{"arch": "densenet", "model": "masked spectrogram model", "dataset": "short made-up English sentences, spoken by a formant synthesiser in many voices", "train_examples": 26041, "n_mels": 64, "hop_length": 160, "input": "log_mel", "win_length": 400, "method": "simmim", "mask_ratio": 0.5, "loss": "l1", "norm": "batchnorm", "activation": "silu", "depths": [10, 10, 10], "kernel_size": 3, "stem": "single", "growth_rate": 40, "init": "orthogonal", "optimizer": "soap", "beta2": 0.99, "lr": 0.0033, "beta1": 0.95, "shampoo_beta": 0.99, "eps": 1e-08, "precondition_frequency": 32, "max_precond_dim": 1024, "merge_dims": true, "one_sided": false, "adamw_lr_other_params": 0.0011, "grad_clip": 1.0, "magnitude_pruning": 0.5, "steps": 7900, "batch_size": 64, "epochs": 19.4, "lr_schedule": "linear", "final_lr_fraction": 0, "warmup_steps": 1580, "weight_decay": 0.07, "adamw_weight_decay_other_params": 0.01}
Rows from block 15, named by matrix and row number. Rows with one number belong to one channel. Each number is 128 + 32 x the weight over the matrix's rms, rounded and kept within 0 to 255. All counts start at 0.
# conv1: bottleneck pointwise conv (model.blocks.16.conv1.weight, 160x424x1x1), inputs 284-423
# conv2: growth 3x3 conv (model.blocks.16.conv2.weight, 40x160x3x3, transposed), outputs 28-39, a 3x3 kernel for each
conv1.68 [116 128 128 100 128 128 128 128  99 153 128  98 199 128 190 128  89 128 145 128 135 128 128 128 107 128 128 136  64  85 103 128 128 117 128 128 128 193 128 226 112 111 111 128 162 158 128 126 128 163 128  66 128 111  73 128 128 103 174 128 151  90 128 128 161 128 128 145  74 128 190 145 128 175 168 128 128 128  93 128  63 121 128  37 207 128 124 128 128 108 128 116 122  67 128 178 154 135 128 128 213  67 163 203 128 128 120 128 128 113  41 255 203 107 128  32  57 128 152 128  38 137  15 128 128 128 121 128  24 128 165  72 128 179 128 128 161 104  25 128]
conv1.69 [ 79  92 181 100 128 148 134 133 128  68 184 128 128 120 128 128 165 128 128 128 128 128 128 128 128 175 119 154 184 176 128 128 170 156 141 128 196 118 168 128 137 135  49 128 184 144 100 128 128 196  92 128 128 150 128 128 128 128 108 185 128 128 128 101 128 178 215 128 128 128 163 160 137 128 103 186 128 128 128 175 116 125  93 128 161  75 128  53 128 128  63 179 128 128 128 137 128 128 128 102 128  24 160 128 121 129 128  20 143  88  93 128 180  45 128 128  65 115 128 128 186 103 175 128  61 168 128  71 128 172 102  80 194 181 141  83 128  80 149 167]
conv1.70 [ 88 128 128 128 117 128 131 128 128 203 123 128 128 105 111  77 128 128  94 128 128 128  80  84  62 128 128 128 153 165 128 128 128 128 128 195 119 200  71 128 128 128 213  90 128 128 178 169 128 128 128 128 178 128 128 126 172  71 137 128 161  51 167 122 128 128  90 128 128 167 128 128  97 234 138 128 128 128 125 110  55 128 113  83  92 127 101  53 163 182  15  94  85 111  63 128  56  70  96 114  55 128 128 128 128 147 110 128 115  96 137  50 128 224 179 128 163 128 128  46 128 128 113 116 128 154 158 128  63  97 128 128 128 128 128 128  91 128 191 117]
conv1.71 [128 161 128 128 128 128 128 128 128 128 128 128 103 166  64 187 118 129  75 128 128 113 128 139 128 128 128 128 128 128 158 128 167 140 128 128 128 128 128 128 128 128 178 137 128 152 128 128 128  88 130 128 140 189 128  83 128 128 128 137 128 209 128 108 140 128 128  64 128 163 128  86  20 128 128 105 128 128 128 128 128 143 128 128 128  90 128 140 128 115 162 171 128  49 128 131  90 128 128 128 172 188 181 128  90 211 170 105 128  82 195  89 128 128  60  75 128 128  81 186 128 160 148  98  25 128 128  75  64 158 103 128 207 128 177  94 168 128 128 128]
conv1.72 [128 128 128  64 128 127 128 128 128 128 128 128 108 128 128 102 110 128 128 128 131 128 128 128 128 128 128  89 128 165 128 128 128 221 128 128 128 128 128 128 192  36 128  83 195 128 113 193 128 128 112 119 128 128 129 128 128 167  52 128 128 128  98  85  81 128 199 101 128 115  50 128 149 128 163 197 128 111 125  99  76 128 126 128  57 128 128 128 128 134 128 139  69 128 128 194  86 128 112 128 128 128 128 212 173 128 116 132 224 132  60 194 128 128  72 247 180 128 103 180  97 128 180 207 218 132  59 140 128 128  87 133 150 128 135 156 128 128 128  87]
conv1.73 [132 143 141 164 128  86 128 128 107 169 128 128 144 128 103 128  67 128  80 128 128 128 115  90 107 179 128 116 128 130 179 157 128 211 171  85  90 128 128 128 128 111 126 128 128 128 159 172 128 128  76 172 135 170 128 128  58 128 128 128 110  83 128 128 128 128 128 128 128 200  70 128 104 147 128 128  83 128  77 171 128 166 245 128 167 184 128  77 146 181 183 179 128 113 128 150 102  85 128 128 128 128  84 128 223 175 128  65 128 128 128   0  88 128  53 128  75 144 128 188 128 216 128 161 128 128 115 213  79  65  55 191  70 159 128  45  77  61 128 188]
conv1.74 [110  58 128  98 128 128 128  97 128 130 128 128 183 128 107 128 128 128 128 105 128 128 128 128 128 129 128 110 128 128 105 128 128 182  41 128 199 157 163 108 195 116 128 128 128 128 170 111 103  83 203 128 128 161 144 138 128 128 128 164 117  90 128 144  92 128 154 128 140 128 128  69 128 208 128 173 128  59 167 159 128  87 111 127 128 153  89 156 104 140 128 128 128 128  90 144 128 183 128  28 211 128  84 128 163 128 218 128 173 128 184 128 103 197 179 128 128 197 128  90 128 128 136 149 128 128 128 128 128 128 211 118  28 143 128 225 128  98 138 128]
conv1.75 [168 128 128 145 128 106  74 128 158 128 176 144 114 132 128 118 128 106 128 128 128 128 109 160 129  79 128 198  91 128 128  93 128 105 128 128  81 147 122 161 128 211 246 183  76 124 128 128 189 104 162 128 128 163 106 128 128 154 128 135 147 128 128 102 128 106  76 128 128 134 128 122 156 137 128 128 187 128 128  88 128 128 162  93 174  73 128 128 109 128 128 128 117 128  26 128 128 158 157 108 169  42 126 143 128  93 162  27 220 128 128 191  52 128 187 182 128 128  83  50 128 172 128 118 128 131 172  90 189 128 111  94  47 160 128 128 202 106 128 128]
conv1.76 [ 30 128  92 128 128 166 220 128 128  82 138 128 176 104 195 128  83  92 128 128 128 128 128 133 128 101 128 101 156 128  82 128 128 141 128 195 102  69 128 163  67 148 154 128  77  85 128 128 128 128  46 145 128  74 155 120 128 128 128  90  80 128 128  43 116 199 128 128 128 142 128 128 116 128 128 128  95 128 176  80 124  87 128 128 118 121  67 128 128 153 145 179  71 119 128 173 128 192 128 102 124 128 128 128 180  93 107 128 128 187 128   0 128 128 128 140 168 128  10 153 170 184  93 255 128 206 233 117 128 143  59 116 128 111 168 128  43  74 176 128]
conv1.77 [ 85 128 126 128 128 170 128 128 170 128 128 128 128  50 128 128 104  77 128 128 128 128 128 128 128 128 127 128 128  87 193 128 128  88 128 128 128 121 114  50 122 173 128 128 128 110 128 128 128 128 180 128 128 128 128 128 128 128 128 128  87 128  98  65  89 128 128 110 101 128 128 158 128 128 128 164 128 135 132  89 128  55  69 128 113 200 128 128 128 202 111 164 154 128 128 128 162 128 127 128 255 114 128 128 145 175 239 128 172 128 248 128  95  58 109 156  64  86 178 128 170 177 128 225 145 213 103 248  86 115  98 154 128 128 179 147 128 104 128  86]
conv1.78 [225 159 110 128 114 172  98 128  64 128  78 148  36 145 185 128 150 128 128 128 128  98 128 128 127 128 128 128 206  95 184 140 128 128 128 128 128 128 128 132  86  68  74 123 128  91 128 128 128 128 187 128 174 227 128 128 128 109 128  47 182 128 128 213 128 188 128 115 128 126 128  75  82 132 128  86 156 128  82 108 128 128 110 128 128 128 149 128 124 128  43  79 109 128 128 183 117 128 227 126 128 163 126 128  90 207 128 113 114 128  82 174 141  41 188 128 128 102 128 145 162 119  88  70 201 105 128 128 128 170  23  36 187 128 128  55  97 147 128 128]
conv1.79 [128 128  83 128 128  71 158 202 128 153 184 128 128 128 128 128  59 128  82 128  76 128 216  94  52 103 157 128  95 128 113 128 128  70 109 128  60 128 128  86  59 128 128 128 104 112 128 128 128 128 206  95 126 180 128 128 128 146 128 128 128 128 191 128 128 123 128 149 128  55  86  79 128  72 145 128 128 128 128 101 128  92 186 128 206 128  67 128 136 128 155  69 185 196 128 128  96 128 154  97 113 128  92  10  36 128 229 128 186 111   0 192  98 128  34 128 159 128 177 195 167  88 128 101 161 128 120 128 128 128 128 128  55 232 128  76  64 104 128 179]
conv1.80 [ 46 147 128 145 128 128  84 128 128 128 148 128 173 128 128 128  72 128 128 112 177 156 128 128 128 128 183 128 185 128  59 122 128 158 128 111 128 102  85 116 128  94  79  51  62  70 161 134  25 198 165 128 128 128 127  96 180 128 124 128 114 121 128 128 128 128 128 128 128 128 115  72 128 140 128 188 128  99 128  73 128 128  73 128 109  69 128 128  69  83 128 168 148  97 128 128 128 128 187 105 128 128 128 131 115 128 128  69  54  84 112 175 115 190  86 128  65 148  93 209 128 128 128 166 108 128 128 128 106  66 110 118 102 101 180 128  70  82 166 106]
conv1.81 [128 128 128 101 128 105 128 128 188 128 128 128 128 194 157 128 128 160  81  52 128  75 128 128 128 128 128 107 128 128 150 128 172  43 125  44  64 164  84 128 187 106 107 195  71 154 128 128 128 128 102  85 128 128 146 128 128 128  15 106 128  58 128 128  72 128 128 163 128 128 161 161 116 128 128  83  57 128 167 128  73 128 186 128 128 128  42  79 128  56 128 128  93 128 128 215 209 128 101 131 128 185 128 159 128 128 107 225 170 136 132 128 128 128 181 150 128 183  26 185  93  98  90 128  38  29 112 128  92  97 124 142 241 238  95 128 154 128  36 128]
conv1.82 [128 125 128 128 128 172 112 179 128 128 128 108 128 170 128 128 168  96 143  64 176 157 128 128 128 128 128 128 141 136  81 128  72 128 128 179 128 128 164 165 128 128  94 128 192 128 197 155 181 128 165 128 128 128 128 178 110 128  76 194 138 114 184 179 177 128  92 117 128 128  62 128  88 188 118 128 128 128 128 128 128  94 132 128 122 149 142 128 164 128 106 128 128 128  90  95 173 128 128 168  84 178  78 128  76  76 128 125   6 128  88 174 128 104 128 169 128 232 128 130 112  87 128 148 128  21 128 126 134  36 234 218 235 128 254 128 128 128 176 128]
conv1.83 [214 146 128 128 128 109 128  90 109 221  62  82 214 128 128 135  86 128 128 128  91 128 128 110 128 174 128 173 128 128 128 128 128 192 128  86 143 128 148 194  75 128 128 128  97 128 128  92 128 175 128  60 128 128 128 128  97 128  82 128 139 128 128 192 128 101 140  98 128 128 115  95 128 197 128  60  58 128 128 158  90  75 168 111  86 178 114 149 128 164 118 128 128 157 221 144  14 169 128  39 128 128 206  84 128 148 184  25  30 128 128 167  74 173 109 128 128 128 128 184 128  93 140 128 123 128  98 128 107 116 124 127 101 128 128 128 128 128  58  59]
conv1.84 [128 128 128  89 160 128 128 128 128 128 203 145 128 107 111 128 126 128 128  49 128 114 132 123 128 128 128 128 185 128 110 128 128 128 117 113 128 118 117 128 128 128 128 128 203 128 128  94  95 121 110 128 155 114 127 101 128 117 182 128 128 129 128 128 185 128 133 128 151 128 159 114 123 169 125 154 128 102  82 133  85 128  74 128 128 128 112 217 116 148 132 128  96 128 201 128  83 170  98 153 113 143  70  81  99 182 128 100 163 104 128 148 210 128 128 128 128  93 128 151 182 206 128  82  45 128 128  84 187 128 186  71 150 128  83 176 128 153 106 128]
conv1.85 [128 128 128  96  69 182  52 128 128 114 128 128 110  89 153 128 128 128 128 128 142 188 128  83  66 156 164 128 128 128 128 128 144 128 128 189  51 128 187 128 128 128 190 128 128 128 128 207 255 128 128  39 128  93 103 104 128 128 128 128  99 133 150 128 153 179 128 128 120 132 128  96 128 128 111 128 128 128 202 131 107  76 128 122 128  97 208 128  70 128 165 128 150 128 128 128 108 160 190 128 160 203 162 128 255 128 159 104 128 208 110 241  25  40 184  49  49 128 200 128 187  79 128 128  72 155  90 157  85 145 128 101 103 128 181 101  80 171   0  71]
conv1.86 [128 128 128  59 128 110 128 128 128 128 128 176 116 151 179 128 154 128 128 128 165 128 171 147 169 128 137 109 128 120 128 128 124  81 100 128  91  99 128 128 134 220 147 128 128  73 128 152 128 155 119 128 128  94 128 194 123 149 178 128 168 128 128 128  90  62  72  87  97 128 128 128 148 128 116  88 128 127 116  66 128 128 113 128  80 128 161 137 110 200 128 128 139 202 132  88  86 139 220 110 137 128 128  21  91 206 128   5 159 128 156 128 164 128 128 128 128  95 202 135 120 100 106 128 128 128 128 208 161 160 121  14 105 128 157 104 128 128 177 111]
conv1.87 [128 128 128 128 128 128  95 132  84  67 128 120 128 128 158  86 128  91 101 128 202 198  29 128 198 128 128  53 128 104 128 128 128 128  87 128 128 128  74 128  21 128 138 128 145  67  86 128 128 128  77 128 128 128  68 165 128 128 128 182 130 128 128 128 128 128 128 197 128 120  93 128 183  90 128 128 134 128 128 128 128 162 110 189 128 128 158 147 128 128 128 228  97 128 128 128 128 128 208 110 128 193 128  32  95 128 128 128 128  88  63 114 194  12 128 183 184  86  76  32 237 128  89 166 128  42 216  76 128 128 232  91 128 128 143 200 110  84 254 111]
conv1.88 [128 152 128  77 128  93 128  99 128 173 128  99 162 128 128 110 128 128  68 128  55 128 128 128  80 128 128  52 128 128 128 147 190  82 206 128 128  85 128 128 116 176 128 128 170 128 122 128 134 128 128 128  92  87 128 132 128 192 128 160  76 128 128 128 128 128 107  76 169 128 125 192 177  73 105  74 158 128 128  94  73 154 128  77 128  56 128 128 128 128 129 137 128 104 128  72 128 115 128 150 129 128 198  78  13 128 115  51  71  77  91 128 100  92 103  71 128 128   0 193  71  47 117 188 128 128 148 105 128  33 128  69 204 128  73  80   0 128 128  56]
conv1.89 [128 128 132 154 111  78 128  65  84 121 159 122 167 128 166 128 128 120 103 128 128 128 128 114  96 128  74 128 128 128 100 158  93 128 174 116 128  90  79 102 175 128  93 121  82 108 147 128 101 128 197 202 128 128 128 128 128 138  55 166 128 128 128  51 128 128 128 128 128 128 128 113 118  99  37 113  88 128 128 126 128 160 128 128  78 101 128 187  32 128 164 105 204 128 128 170  37 128 128  51 212 191  73  95 128 105 188  79 128 128  84 175 128 128 228 128 197 128 128 128  94 144 214 128 176 127  48 170 128  59 119 100 129 128 128 101 128 184 110 128]
conv1.90 [174 162  91 128  93 128 128  85 132 131 128 128 128 113 128  60 128 128  82 128  70 128 128 128 128 128 139 128 128 107 107 213 215 128 147 128 107  90 151 158 128 163 128 104  72  98  87  93 194 128 162 128 128 128 108 128 113  91 128 179 151 110  88 128 128 128 102 128 135 118 128  68 128 106 128 163 128 128  66 128 133 128  79  42 128 128 160 136  78 201 128  99 190 109 128 128 242 179 181 128 119 128  46 128 128 123 128 128 124  77  78 128 109   0 128  75 128 128 128  65 199  69 141  88 128 210  85 255  62 128 128 126 143 128 135 214  78  95 128 128]
conv1.91 [128 128 118  84 128 128 128 105 103  86 128 128 128 128 128 209 128 180 128 128 208 112 128 128 128 123 178 160 128 128 128 128 118 138 128 128  84 128 128 165 170 128 128  93 128 149 128 128 128 167 128 125 153 128 128 129 128 185 172 158  86 176 132   0 163 128 128  78 128 100 128  88  80 150 128 128 110  90  76 128 128  50 128 128 128  98  80 167 128  69 128 155 128 160 128 255 128 152 204 128 176 128 128 143 136 155  96 128 171  70 128 167 128  32 128  82  57  83  24 128  84 220 128 128  91 164 127 125 206 165 128 102 128   4  96 128 128  36 128 128]
conv1.92 [128 116 100 128 139  91 109  47 128 122 137 128 168 128 163 128 128 128 126 128  58 117 157 114 128 113  84 128 128 128 128 128 146 128 137 128 155  83 135 172 128 128 128 128  60 128 128 181 128  99 150 185 128 128  95 128 128 144  86 130 128 128 118 168 128 128 128 133 128 128  27 128 128 165 126 128  96 183 128  42 128 128  95  23  96 128 101 173 128 128 128 128 128  73 128  80 128 128  94  99  90  60  97  71 128   8 128 128 128 128 128  77 128 172 128  96 166 128 128 132 128 210 223  92 128 181  23 128 143 128 128 197 128 144 128 236 154 181  41 127]
conv1.93 [128 166 239 128  83 128 171 128 128 128 119  90 128  91 106 128 128 128 128 159 171  87 188 123 102 128 128 122 141 184 128 128  64 128 128 167 128  87  91 128 128 123 194 128 110 209 128 166 128 173 142 128 102 128 128 155 128  80 128 128 186 128 171  71 128 128 128  55  84 128 128 180 128 128 181 128 108 128  80  45 128 105 190 128 128 112 128  60  51 155 128 171  90 128 159 128 134  65 123 128  86  37 109  72 128 142 128  15 175  91  61 128  84  41  35  54  52  62 160  96 146 128 162  79 128 128 128 208  90 128 128 211  96 128  85 128 128 136  19 255]
conv1.94 [112 131 128 128 128 128  35 134 128 125 190 128 116 128 128 128  93 181 128  76 128 207 128 128  81  81 128 128 128 128  92 141 128 128 128 128 128 128 128 128 128 128 118  79 128 129 116 128 147 128  89 128 128 128 103  82 128 202 131 128 194 128 146 168 128 128  62 181  80 128 128  31  97 128 105 211 128 178  73  96 128  68 121 128  95 172 128 129 128 191  96  99 184 128 128 128 103 128 128 120 104  93  68 234 255 128 128 191 144 128  56 165 127  88 148 128 128 128 128 128 128  73 169 128 128 128 178 128 144 128 106 176 128 128 255 174 128 128 128 128]
conv2.68 [128 128  85 128 128 147 150  23 128 128 128 128 114  22 128 114 128  90 128 119  93 128 128 128 137 140  94 128  74 152 128 188 128 189 190 128  78 203 136 128 128 121 120 128  71  90 166  84 128 128 128 128  99 128 128 100  59 128 128 128 128 128 133  57 197  94 128 184 108 128 128  82 128 128 135 128 128 128 106  58 128 127 120 128 128 128 175 106 128 128 107 128 128 128 128 128 185 128 137 128 212 145 128  80 128 149 128  82]
conv2.69 [117 128 128 105 128 128 104  93 132 162 117 129 195 208 128 128 184 174  76 179  71 101 149 133  97 128 114 128 128  83 128 128 124 149 160 148 128 128 128 128 128 128 128 128 142 128 152 128 128 168 107 128 128  92 116 115 128 119 146 128 128  63 169  95 128 108 128 128 176  97 114 128 128 226 135  95  86 180  91 128 106 128 128 175 128  90 173 159 128 134 128 172 127 112 128 128 134  55  96 128 128 128 128 121 128 184 166 128]
conv2.70 [ 71  72 128 128 128 128 128 128 128 128  86  64  65 128 128 177  46 128 112 148  54 128  69  70 128  79 128 129 128 110 235 195 112  87  81 128  82  98  50 119 128  59 128 111 128 105 111 128 128 128 163  74 128 103 128 103  96 128 159 128 114 128 128  65 128  74 128 128 157 146 181 128 128 128 128 164 152 116 147 174 190 128 128  96 130  93 128 141 122  98  34 177 115 128 173  77 128  77 128 163 128 132 115 128 128 163 130 113]
conv2.71 [ 87 149 128 150 128 171 128 128 128 128 139 128 128 117 103 128 128 128 132 181 128 128 128 128 141 128 140 128 102 128 113 128 128 128 128 147 115 128 152 128 168 128 128  78 128 102 128 176  88 128  88 135 161 195 128  97 110 170 128  97  92 171 158 128 128  44 118 128 128 119 147 130 128 255  68 128  89 134 138 118 128  87 137 128 128 128 128 128 126 128 128 128 180 109 128 137 127 128 128 128  72  89 128 128 128 128 176 172]
conv2.72 [128  63 128 208 157  72 128 128 155 120 128  70  76 150 255 196 248  36 128 209 128 128 128 133 128 128 128 128 158 128 128 231 156 128 128 128 128 128 128 128  40 120 128 128 128 128 179 128 128 116 128 128 161 165 128 128  72 128 128 128 128 128  93 128  56  92  57 128 128 128 128 123 128 128  99 128 126 165 128  71 128 148  75 128 128 128 128 128 119 128  68  68 128 128 128 131 154 128  94 171 128 128 128 135 161 121  97 128]
conv2.73 [128  31 128 128 137  82 128 202 114 128  54 128 128  70 163 128 128 146 128 203 108 128 128 128 119  81 129 116 128 128 128 128 187  99  86  97 128 153 119 185 128 128 128  52 128 140 151  80 130  92 177 128 148 128 158 128 168 128 169 128 128 128 174 135 128 128 133 128  89 128 128 131 101  85 128 128 128 128 128 128 172 103 128  49 128 145 128 128 165 134 128 128  92 128 128  94 153 128 128 128 143  83 128 128 128 128 128 157]
conv2.74 [161 227 112 107 128 128 128 153 128 128 158 128 128 128 128 128 196 128  89 128 128 195 168 128 128 186 103 168 128 128 128 143 230 156 128 148 162 102 128 128 164 105  98  77  83 128 128 173 149 168 128 148 128 128  98 131 120 128 128 128 178 128 128 128 246 117 128 128 176 128  97 128 150 128  90 128 105 128 128  19 128 128 128 128 128 138 128 128 122 128  57 128 128 128 128 131 102 110  26  89 182 128 169 128 128 154 123 128]
conv2.75 [128 128 128 160 128 128 128 200 187 128 105 128 128 152 128 128 128 100 128 128 112 128 128 131  84  46 128 128 207 128 162 160 124 128  60 128 101 230  96 128  69 129 128  78 206 109 190 128 122 128 125 104  76 128 128 128 109 128 128 145 128 128 107 115 148 128 181 128  87 128  96 121 128 128 175 128 137 128 162 151 128 128 106 128 106 149  79  72 145 128 128 212 130 119 128 123 128 180 111 183 128 128 128 174 101  72 107 128]
conv2.76 [168  58 131 128 128 179 116 128 128 128 128 128 128 128 114 128 144 153 128  68 183 144 128 174 128 167 128 105 167 128 159 165 164 128 126 128 157 128 109 145  92 128 128 135  96 128 128 138 128 128 128 100 128 128 137 165  46 128  88  87 129 128 128 103 128 185 221 108 128 128 161 128  67 124 141 128 128 128 128 158 128 128 128  62 185 180 128 128 128 128 191 154  63 128 128 255 128 135 112 169 132 128 128 128 128 128 128 128]
conv2.77 [131 128 128 128 176 128 128 128 128 128 128 128 126 128 135 128 128 128 128  51 157 128 128 128 128 123 128 128 132 128 193  85 121 166 128 128  99 223  82 128 128 130 190 120  94 138 128 128 128 153 170 128  90 128 166 128  81 127 128 128  72 176 128  99 193 163 128 128 128 128 119 128 128  90 172 128 128  94 128 128 128 128 128 128 128 128 128 128 128  69 128 128 128 128 128 140 128 128  98 128 208 128 128  80 128  93 128 128]
conv2.78 [126 173 128 128 128 128 185  97 128 128 150 134  91 128 119  68 128 128 128 149 161 128  44 128 125 183 128 169 106 188 111 128 124  88 128  85 135  69 128 102  43  76 159 171 178  99 128 128 125  61 185 131 201  47  97  72 128 128 128 128 128 138 128 128 128 143 161 128 156 128 128 118 129 215  96 128 149 128 128  78 128 151 128 128 128 164 128 128 131 128  92 128 128 128 128  84 128  47  96 109 119  95 128  76 128 128 128 128]
conv2.79 [128  74  99 159 128 117 128 128 128 196 214 198  59  23  32 119 128 128 128 101 153 166 105 124 128 128 174  42 128 128 112 128 128 128 133 173 152  73 128  66 128 128 192 139 110 128 128 128  86 128 128 102 191 107 144 207 104 128 128 131 127 130 128 128  58 155 128 128 128  90 128  87 144 128 166 128  93 128 128 142 151 105 103 128 121 128 128 117 135 169 128 205 128 109 128 128 128 185  74 128 128 128 128 128 128 155 128 128]
conv2.80 [128 108 128 128  60 128 138 161 128 144 115 128  73 128 128 128 128 128 110  80 164 128 128 128 128  89 165 128  94 167 147 109 128 128  38 187 113 124 114 128 159  58  79  79 122 128  82 128 128 128 167  93 128 101 128 168  90 128 128 128 128 144 128 128 173 128 128 145 128 125 128 128  77 128 128 128  71 132 145 128 128 128 128 155 154 147  87  97 120 128  92 128 174 128 100 128 128 174 128 111  56 128  96 128  91 147 169 122]
conv2.81 [152 128 171 103 128 109 104 115 128 128 158  61 107  71 158  97  43 128 128 175  96 128 128 128 108 128 119 112  79 128 161 128 179 128 128 128 107  79 128 128 128 144 128 193 114 174 128 128 157 156 112 128 128 154 128  80 139 128 128 128 109 128 128 128 184 114 166 128 128  64  87 128 125 120 115 128 128  84 109 128 196 128  92 128 112  90 128 128 131 128 128 106 170 128 128 122 187 128 128 128  77 108 128 128 128 128 128 143]
conv2.82 [ 70 131  62 128  76 128  92  78 128 128  42 128 143 128 161 128 109 128 136 128 128 128  58 128 128 128 128 128 103  93 128 187 128 128 128  95 128 160 128 128  81  71 121 128 128 128 132 201 128 128  42 194  16 219 186  44 128 128  84 128 128 122 128 171  98 128 196 128 128 128 128  52 128 156 135 167 128 128 147 165 101 128 128 139 138  91 128 109 149 117 128 128 128 141 128  44 128 128 128 128 128 128 128 128 128 128 128 128]
conv2.83 [128 128 128 128 128 128 128 128 128 128 163 128 128  64 128 128 136 133 128 106 128 142 128  80 128  27 128 128 147 128 111 133 128 128 128 128 143  44 128 128 131 128 117 125 128 118 100 102 128 128 128 128  77 128 107 140 125 128 128 128 128 140 128 173  91 118 128 135 105 128 128  91 128 131 128 128 131 100 128  79 128 128 128 177 128 128  74 123 128 125 128 128 128 128 128 202 165 128  72 128 128 133  96  73 149 128 159 128]
conv2.84 [158 128 128 128 128 128 128 128 128 110 128 128 128 128 128 169  94 186 174 128 128 151 128 128 128 139 102  96 128 128 101 128 128 128 132 121 150 128 164 128 150 111 128 128 128 132 128 104 128 128 144 143 128 189 128 128 156 115 106 128 128 128 128 140 128  85 128  83 126 104 202 128 128 159 128 128  81 128  71 200 128 128 128 119 128 128 129 128 128 192 128  93 128 128 128 128 128  92 147 128 128 128 127 128 128 128 111 128]
conv2.85 [128 255 128 128  17 128 128 128 128 128 100 128 141  91 233  81  33 128 128   0 226 128 132 128 110  71 128 128 128  37  95 128 130 128 128 151 107 128 128 162 128 128 123 128  78 128  92 168  88 128 128 125 131 135 128 128  78 128 128 176 128 128 221  51 178 255 128 128  65  90  99 126 128  18 174 128 128 152 128 174  88  73 128 128 130 128  88 128 128 116 128  84  92 105 121 155 102 112 128 128 209 128 156 131 128 128  55 128]
conv2.86 [128 171  93  87 115 162 160  83 128 179  64 141 128 255 148 169 138 128 133 157  77 128 128 168 128 183 128 128 128 128 128 185 174  56 107 128 128 128 128  88  55 128 159 146 128 128 128 100 198  70 128  45 128  89 128 139  83 128 102 128 115 133 117 101 227 128 128  93 149 128 113 128 184 170 128 128 128 158 128 151 115 105 165 156 128 119 128 128 137  97 128  83 128 128 128 102 128 128 128 133 128 128 128 101  93 128 128 155]
conv2.87 [128 128 128 128 128  85 128 128 175 128  90 128 128 128  73 128 128 128 128 161 178 128 109 153  74 219 128 186 148 128  86  83 128  38 231 128 122 128 135 128 128 118 194  97 128 128 128 128 128  68 128 128 128 128 104 128 173  69 128 128  83 128  94 123 128 133 182 128 128  73 134  58 128 128 128 128 104 128 128 226 119 101 128 137 128 154  92 128 101 153 128 129 212 102 128 128 128 128 158 150 128 128  96 112 128 128 198 152]
conv2.88 [ 79 113 128 131 128  97 128 179 128 166 128 118 128 187 128 216  80 128 191 128 104 128 176 107 128  70 170 100 128 128 108 128 156 128 128 128 111 174 128 128 128 128 128 171  90 128 195 139 128 143 128 128 164 188 128 123 136 128 164 128 128 128 128 128 128 128 128 128 104 128 128 158 126 150  85 128 147 128 118 128 128 128 155 128  98 141  73 128 128 128 128 149 128 128 128 128  89   0 128 128 128  68 139 135 128 163  97 128]
conv2.89 [180 128 150  39 128 118 128 128 142 128 128 128  79 128 128 192 155 128 144 178 146 128 154 128 128 165 128 128 128 128 128 190  78 128 128  98 128 106 128 221 133 154   2 128 159 130 193 128  64 168  99 100 128 128 128  87 128 158 176 104 120 128  36 128 128 149 128 128  65 128 128 162 128 128 170 128 128 141 131 128 153 128 114 167 132 152  91 168 176 128 119 128  95 169 128  74 128 107 128  91 172 128  56 111 128  96 128 128]
conv2.90 [128 128 128 128 141 139 119 128 128 128 128 128 128 171 128 128 164 128 128 100 128 128 197 128 128 128 128 128 128 110 136 128 128 128 128 140 128 128 128 128 128 128 128  81 128 191  96 128 128 142 128 170  97 113 128 154 128 128 128 128 128 145 128  68 128 178 126 100 180  69 128  88 133 128 128 128 128 153 113 128 165 128 128  70 128 128 128 128 128 127 128 128 106 128 149 128 103  58 171 128 128 128 128 128 128 105 128 128]
conv2.91 [128 111 128  96 128 223 128  82 110 100  51 128  63 128 211 130 128 128 135 128 102  84 128 128 128 128 128 158 128 128 168 162 128 241 208  58 128 178 128 139 128 128 128  94 128 128 128 128 128 128 104 100 128 179 128 128 224 117 172 128 150 125 128 128 128 128 128  92 211 128 128 128 128 172  98 128 128 128 151 128 128 198 160 116 128  73  79 128 175 128 128 142 128 103 128 224 128 128  76 128 100 106 128 175 128 123 128 128]
conv2.92 [ 60 128 128 128 128 128  80 155 128 121 128 128 128 153 128 146 163 128 128 128 128 128 128 128 128 128 108 195 110  92 162  50 136 128 128 133 142 128 128 173 114 128 128  78 128 136 128 128 148 128 128 128  83 128 128 128  98 146 173 115 140 128 128 128 128  82  95  91 128 128 128 128 128 170 156 145 128 128  88 191 106 128 128 128 128 128 128 175 128 147 128  74 128 152 128 128 101 190 128  93  46 120 101 157 124  87 128 128]
conv2.93 [128 159 128 167 128 128  92 107 124  63  68 128 178 165 126 113 128 128 128 247  84 156 128 128 128 206 128 128 138 128 128 128 128 128 146 154 194 173 128 128 172  89 128 128 128 128 193  97 128 102 128 128 128 128 128 128 181 128 128  91 128 159 113 175  91 135 128 128 128 128 119  80 142 164 128 194 128 128 155  70 124 128 124 114 132  67 128 149 126 128 128 128  90 186 151 128  85 102 128 128 116 108 132 128 115 133 128 145]
conv2.94 [128 114 128 128 107 158  68 128 128  61 128 128 128 128 128 175 119 208 128  67 225 147 128 128 112 128 111 108 115 128 133 128 160  78 189  59 128 192 134 128 128 116 128 128 128 128 128 128 128  95 106  60  94 144  60 110 128 128 188 128 157  77 128 128 225 128 136 128 128 128 128 125  90  97 189 128 128 150 128 128 121 124 172  94 128  85 169 128 128 128 112 170 128 128 128 128  83  51 128 125 128 128 128 128 128 128  25 128]